{
  "encoder_arch": "vgg",
  "encoder_widths": [64, 128, 256],
  "learning_rate": 0.021,
  "adamw_lr_other_params": 0.001,
  "adamw_weight_decay_other_params": 0.01
}
Rows from block 15 of the encoder of a small image VAE, named by matrix and row number. Each number is 500 + 50 x the weight over its row's rms, rounded and kept within 0 to 999. All counts start at 0. Numbers have three digits each.
After each channel's rows are labels from the 100 images, of 14976, where the channel reaches its highest value: "colour at peak" is the nearest of a few named colours to the mean colour under the peak. Only what is clearly more common there than usual is listed. The data: rendered scenes of coloured solids on a plain floor. In brackets: how many of the 100.
# conv: 3x3 conv (encoder.blocks.15.conv.weight, 256x256x3x3, each kernel summed), inputs 0-127

conv.24:526532438443506543604503441590539470540534527478493534529496460512524476492444546490596488484445494457504490563551517539521579428613497534568503459475545503471618521491527482481458535546594515520535509446458470447429519541462526499489577484589530437468471655515474575466514480591597581457471516541429406511476471453476397490509559518496493457549518473454471527438481481510506503512488
colour at peak: black (73); brown (26)

conv.197:537433598568562488464551543548527464451549471486522479556543522457589548490617493477572450479407541528426478523578404503492584469516471451483533490510427496561471544526471541480512511542437488593476589555522503492511491492550526475518465522428497524442518537491692458437409510474594537499494522475531444504514476526487508464439501508463594508528479493435487468510530657586423560533495
colour at peak: red (34); brown (34)

conv.65:499616558528489510521498544514553515556466402525524541512437491535485470483464509440593411464482540532466480527421418510562467489526569575505506518480553359518505512484564399434525509533509487551564487485452403390512529515470430517513501523392512426494457489575387524461459507561607483505505507472475528462446446476495521564539570538488462398552497428500530447471473495612385387458439
colour at peak: pink (44); white (33)

conv.181:544514468478529443461545492460451527530461549571553468416598468460539507502541544552360496457561571397499463468531477515420412519538514484506539528632574534490511419455513589466493472576438574528530424533579590541502496448504522512484529479507594472446574438507526578447538569445632477544568534454480469509508540535554557417563523536454519532528532485508510537502472515632503457631473
colour at peak: brown (28)

conv.92:503484433360507575673488513532466515454541437472504520478496498468508427521491531546553482588488463595431377485490552437550482473574468511501472465410472440465501443503489508514521551542526446490478515473535506420504479468481473484449486483348465456540535570447540527458487486518589420493407463548529509468431486527464554545545461502467543497512536454477444469409454493461458576462419
colour at peak: pink (39)

conv.167:472549505453500401481574490485439504514471380514484438499541498500482452489510512564417482579435541492542508524458486538436510552537520424537531508544420518482433490553424529363532441529481498524485448579431512541498448457474423498497532474523500435482555380486552461488561555509465487459493467460549463502441580557507525483422509525483446491525495472500527496503566509515603559523494
colour at peak: brown (44)

conv.126:495501454485443546519482442520522421463544581605446435486474563464477444516469509470566500503468478545402543520507401511552519493447574505537564469457582393490545479502590519546476523482538563415440491439562491527496476534475562443449489455448377511395470561433557506561506428569564504587500534453464463494544449450475536579515452476598588551397461510444501570475466445524444612537515
colour at peak: brown (41); black (26)

conv.253:489619549476458522529427430392518508541505630525421473501544542580506480435448542562405509532405537499561547406444574481457489494423467497495523524542560508510424543525465495383416492556520591521521500466535504562486528488568467537522567482525503556467535408546536524483572560450457545519523470485515509513537459421550451594464482499581511446425507529566481552487549367516536453520481
colour at peak: pink (39); white (31)

conv.187:558483394384442473412548456475483521528428564605529515497545486471439584434539357435456518454552449500450457530515467463519497508498470433510493520536547539440432534470532611467459508459481438426501511466452507620528535430534491546510439549564386541495480528498465463460469511530474526582569550484528480458511543425492499466469464425593451476484459495498500535446475590467457558505511
colour at peak: brown (40)

conv.78:524411500530465452478403495475398510525557439474419544574469481559403447558467466363582502464390501463610592588432466530465576493482459494544476523434495476458510491521496399483435514579578538495430501518511502570484457452526464541485431549518504540452407500576579503510556488571517580437423443497441404428503487445595482514504481464555459502461539578468444488458496516499504525493406
colour at peak: brown (58)

conv.90:454519463529494467474525486464443487494423496436477467579560423485422519488520564428495583503480563555496424494487450424487431521448400520529427513580563468535439492548517549446524514501462576506453504544427586444523479478456464485488666465502557485477600469544421549461447472553535468536415491497461493550500503573492588458473478455448512406506486586543512500505559472478547527576516
colour at peak: brown (51)

conv.1:477632497515514490488454472463496427541502540525462503552443517585448480463500537392501474562511500490505550527494504617463483504548466458519555451510640460498506490578484450517461447515423546472475535550496421454512468600547440407444487491445509473472454521435572459495527563561457465434479502504449509530451419510548513691526572540515526492488549550517418461444499443469489491455474
colour at peak: brown (50)

conv.6:456554500519486411525524555511537439445502465562556509500439491447538477452569501490548503486537434382439541545522484568572456430482481435554465478476557525495555437526634479487460505468503416446513486520501557419515470579575537501450457510479500488559527528521524491514534457504445493518398430515572503511499479440413481546489478473483461467441567481489488469514451514564515443421408
colour at peak: brown (47)

conv.46:509476474523567490556434426407462587487561501467485505523492542565497520504443493504552423367477549416544538499470465478497482541418623531509556523449567542524538471540495355541489459514501445505409524536521482457539543503664541612545404501517476597500446507546547508495427466554498474436443527540518530438508450455537524579514406441483503497570491421487435535544546473469499486567501
colour at peak: white (94)

conv.139:520641483506529533550546513592488568553468533506448515473498562514470498460561487463450605489458580450548569552493492520515582463451502517522444485528679526493577535392524552529431657516460465528538461487495476577518525579546523456495581550453552506481462477570432511465480564501510502629520447485539481529471495513478476612458650538503476514484499543473574474488509434521530513485530
colour at peak: red (34); brown (27)

conv.219:551403631530545448470528501510408483544496565516589487575531507529509478459426506580498475502420489486554505515404457549434558516483519474480451501505397493525485561602353517493475435476475442467426560528506479481440504542480376481525517510508595656442573509553572435463543608461405493466471468547503591473464487565489434434544579506444413513490469506500479453535560588508394501546471
colour at peak: pink (41)

conv.67:579559480554497441588539600470532520501507498508524504431498575528650544567494544587474470546520536508540457413510569490574494547521478572490447496565529539520557490512465552497458496484499505525510508556511584464438566436540530528526561474494559459594527431471468587506494529499575465572516491485543481512518492644443493483474515531447480507572469519532600567536517511528487596615555
colour at peak: pink (46); white (28)

conv.34:491421532501561621502505464463525531476500444443543517426484460535489572534554571531501517542550523442455480495571502535554493589539577465505438514424439591520488470542461428495484494507455361485473526493483494454568490466441568480536569506592532508500492507512503468516530493595507499466505511430449600525637482419538423426496430467475451612492484588454498613570528471448585585539507
colour at peak: brown (55)

conv.220:442656498475541553558446523468443507541505417507570396576504478473471481453482570527561575534483537569448477463481469396417554458440437542415479458495479529564588532529470546519514507515471458513491453567471535493445448538469489498476595506399564489475579512503469510461461490544602470589494491550519466498572510568500551550525412450510556443527546578558593509451460504481468579477499
colour at peak: brown (50)

conv.123:437554558552428591549515472468536552519532534631511477455471516509474483493486484389501441471512493549491581516429476561528480508478572479485568506529575401418467538460573489519500410498560591478488450502454508475532511612400518555542468505444468533591474522491551530522531502564501572471471530485521500440528500404545454608468454609559488446550548538582542439477554404526400356469443
colour at peak: white (89)

conv.195:463492547419471476537556562438479462515501453497501428660559479460480520570491486453524466533501431541474505425456449503473523500504491456547486422480558490416452637486537554498403514446492587451467530536511413479461420473488479518451534517466398483507507465506518480491473532568375509600501461519512513492509516528470474570538453535433451442492495587522574455474442430537550418448468
colour at peak: brown (46)

conv.26:379573508434528480531567461553598529508557482539659563473432521446435464409495515443581521489492532545449593481473445517460498486522515571442475463448594508408575497453489478558487516483496595542443505510480447377526505616468598434507486511497564464461540504454575430561583580451506544462460480510532452507522548508447524577471469511608501397497458527403553510539503495555447530506455
colour at peak: brown (53)

conv.250:489515447526453518550581507444540509609471422542457507488529528500523529445480474417518496498425487535532504427504562455474465524447451592438474535518553535493417458479548494516491489475476448533586442554421547611531514463464474456548571539496568510494573519419474492508551421477525467608524502474485463538528535627486488494436534582512482445546512516514587518465480501538478465551531
colour at peak: white (95)

conv.101:455550503505463543546484489518526515483516383497599443567514497495437502444502539472597540586493502645489412452510486424470478413579486543484519462475472474484511474444541497525524537486487439445529535452421484391514492568401475472477637496444494431542449537538440494545504438545621458500503501433470514485472526495442597559508470478549584474565483527594521541431460486558535497434515
colour at peak: blue (30); brown (27)

conv.141:484541466497381523568529484600425531515514489483464478551539435454470518462527509510571467539448440570457488508498482523533535562487522518533516505498578451586501558568430500447483534486478487463541523525487475447471488584511518462473428538500439510452439648471494436493496511429408335405503448397441535588501589437457544496487519481521563557499518570457426473540456545491517542481498
colour at peak: black (75)

conv.127:497602454513514583508459535565493455364539413497427466509484446436516439522431410449535492429483476498504472516524447510492471487456483541588601439465532371495576501471522510543610472501460459495490625499390494494517516539386407484444510504487511439491443588525465521428455553456486490560485519446496488420451397542517510525515574556551541414467531518533442456528444605494433433577485
colour at peak: black (51); brown (45)

conv.146:456462504496503513506549504424502455471439472602530459592515474398468537433455567566610554486454449611531540493521507463570544554507427522488484429433564527578481483494477540516418426569502525486452495532474548486444396535499487401461457523473492469521490486470532473532535591465485476513430442428479482458512544566472543541507649593471576508499522494511488462472462486459397443490584
colour at peak: pink (49); white (28)

conv.105:554503467518467466488551514545379518485569522502480630480435497450516554565446526491512421494512523510545498626419531540551526479482530437478474576529525447466582402569534508453488517479450535485445510515475598501536482564547531495490520515467523517481532525548450520506461480661552480605497445538520528534555444541488469421524441483525443520425519506450576486477554476496453547516534
colour at peak: brown (78)

conv.190:482537487495460480423488437499444461497524388521430420542609566454471540585608444458557529508414461551520444495567492493485512423499468453618471474519489453481515460503461435471494551443450509489473467475537512566507459534562553546469501510492503444443472532468552543509465432553494466401537394634536436498445544582353462582415492524500491437482508464489506467445540591536494537477464
colour at peak: black (44); brown (39)

conv.180:412464466537442379513555466467493535495524418540447526493462494515470393530593476538534524513512523543590438484492539412467501459488466402517417505434511457422499443497559581455463575511462520420492472431567394510447443484504472488511431487422479474448486525564549525523483443493459483446492550453551540574485543473484561531496374513502442579604519500489533412434497420532497487459395
colour at peak: red (27); brown (27)

conv.255:540412578438486474545457524503564385402458496477556575417494548467521492539470529569504623503516518458463414481494415468591494488539543610559459470447545439538502477439552526536452508459600414497421464528648502441416483463515518457474521583522487521562556479462532451490441543500518441553578522423479464481554500442440510546520540461498514534502543480528476549551443460486470445438466
colour at peak: pink (39)

conv.245:521590543528497409572524562465388515527486452568553476494494601527489547548577542501500445470461541496579502486525450393478496507523569462443496531608539473449500565567434581468463476511465518545527444532458482531447598535463532570594516548548500569479533464558505511530402558488503570637460465502562630506522491566530436435432491566481510460521526529483599513459508496523516506568561
colour at peak: white (83)

conv.159:532441436456449488486473627544518505377438437583567397475546503491440497473582528439432597552569535578480487428557525546462392488543476467482501475479522554539499534477541499446556414512574448433578406497489533498524434513478569485431567438471465543595514462457537487559513491486551428493512505461506472499513623469477537525491401493462565489516483521458477502556516523507606621504538
colour at peak: brown (49)

conv.111:534549435493494434539576464441473482434432443577484507525441461548570490428501534666485483557528490547517398523429480420523513528503496483493544500436507549521473486586507483482497348472509460526456526604601474477593393438567514482474487422492475446505487522451527497490565464561523467454501581473483534480446507573519569512584489378509580568499536517536526517493552452435533464541447
colour at peak: white (36)

conv.178:393591527617494529402463492445515560514503522533473502632532458521494424400546508483658433439461454637448533496474510453541493491477519429482510425428455452534469470480558442529543433430571505545521536519481549458488422551524462481526477513456473506469462556465553444477485441502503569451457485528422434451618555585460450549456481512431575465455547596547555502469458494582468449439461
colour at peak: black (49); brown (46)

conv.142:439513489502643538550479518565444489492510524401493499527513469460553535508469478497514388398499493474490481579482519611481508469477451534604511517533505527512517567538546442498527483523443534523561564531447506478534516518619477592523493436507515513527508525569637469465526510537426586401527457570510436554505480477519555558518541501468411486493482473545504490550492615508440438493528
colour at peak: brown (64)

conv.164:497427548578551460526523522610469518500576517516413519488453548539488540505552476442505478492509545564572473545522549624509537505466438512533466505578508477537513633519445481430586523461504548584509529476470575465486568609476525551546515448514531534567533571616464516483547506595502561531479444419497466502563491515500498544451547496546473504468538440481509577499476586500491506502560
colour at peak: brown (30)

conv.18:557572591649455471388537539572515480504575546510527457500526540399519479489471468563618473494434465613460513615510489563459594482432495517508503486492396422551566525504531583520494478486475581512508482449457484523468541481463522428513516528453431458468487462459520505503526494494445520501516497564534417474547560521423482538546574508533505461586481466498538443463510513566491359473510
colour at peak: black (46); brown (42)

conv.84:519439483486495462444515584526495539515523464411528469577519501474493532543515477508484459515488518538463572508502492523469469478492477545499514479493459436454538550529492502519452548463490504451409532447552434422467522551541463497477464515464462492486499578572482382481404434662519482437491526499511588574480443388526486467429485493480493511537567556579593512476419508484498553486489
colour at peak: black (43); brown (37)

conv.155:441502476491523480453477424442495432433418448506472451445540488535465386434503512489454454505586487461414557486506488502356508474428504487473544524515615522519453500487527566487531482446458538433514490525480560491513457510523566464438487438467409523410470395491467522403544565517613583455551597470501496472598529493482468419483571552545533482362498516476520522421441486613499487486409
colour at peak: white (61); pink (38)

conv.60:517566407424451572566506510524535492462524442545515401465509530434407455466568556458581550632560504518489575399458461400484501414580501519446558484460659462546599466422504503542477561538418520385504533451526516461526414526484585472475561445460457508522494525431488560453428460465576474593529486476394511549489497544478559562444465486544567497514398512446441528528434476594529580403509
colour at peak: brown (27)

conv.196:543464409488438467536475452487546485533533466459468529402456541488444499460541523559472440565482443447565484489467538414496485505452516514420561476475444563470471414544489507451440531443457457450583519501485437536440470478497532464443577472516508410552534525404430502468582463486427444523498535477533456537491547580520462512566532509526500576566479481546433531550474470507537525442555
colour at peak: brown (55)

conv.10:390510472400490420564460510450463465385485457394453470511425459503394511523472493499423544548618500548476509507552587533570468483483484472472559442483490505515454513524417531522517508506578650476493470479460515461530441473510533499402544456511485433505457454456505526468507532495555471545455515457433516530490500571448625445573461509466497438412508500585448505531417557463538483498492
colour at peak: brown (47)

conv.97:514528452471570528519485466505503475474512496495614487482449538471450517561510481441460514523583521631547498480422471406480396477504454399436486536560508415530544497460529368483491464524584572438365576516424473460535469460468580557461509412411531539463491461587555501465426480455443473437469488514555481511461475484480469501542463526435571472577543503555511424537531541416527482493501
colour at peak: white (39)

conv.119:521503548577456572404571489443589536504496492528445553438591460543523469497504493580444470447388544475538417648478477557520339489482567495511479520542560403512438426476462538519519401537493594523534472463506509464520524544489409498507504479474510479514518544450504527535575553531425480434458471455506415525436522489515552516434613449457491552460571492537526472502547412472447316546440
colour at peak: pink (45); white (43)

conv.15:452522584534602470510504523477447493526575585431473597504490486517571532530519410454483488511524489502549537547434568506550505541510388560490526472545455435532505519428596553552555461463480550604478464504385532396461533477542474534494473518465481498511395436476504403525542469443472492465545463483512508503462502493540462482617599532449430472486458458477452468509510535521479436536552
colour at peak: white (85)

conv.50:539518450539542538569497524437614531468497457477409488521525593474564465537574446475414486562530453442447554485530457518481440459463529509549496491494446517446531543476557456503507435483560448565559483505539494438460469404461592601503414487508419514513449505420544473516442413402506504414574529641538382519546504406471476558537382535437500540486398517471489525486519511526560450389479
colour at peak: brown (34)

conv.32:499545449523439573544461499488576534628451414529389481498545547529376437473506492459467485525413506539452464533509535500429593488494508475540542475447583566502419479557432459494408526544436411469568523467563556528460520430483479459521539478497455570510466489541437453516491459460540479516517494542505577503548456399587442533432456485598632567405496528473535599502523407410582595504516
colour at peak: brown (64)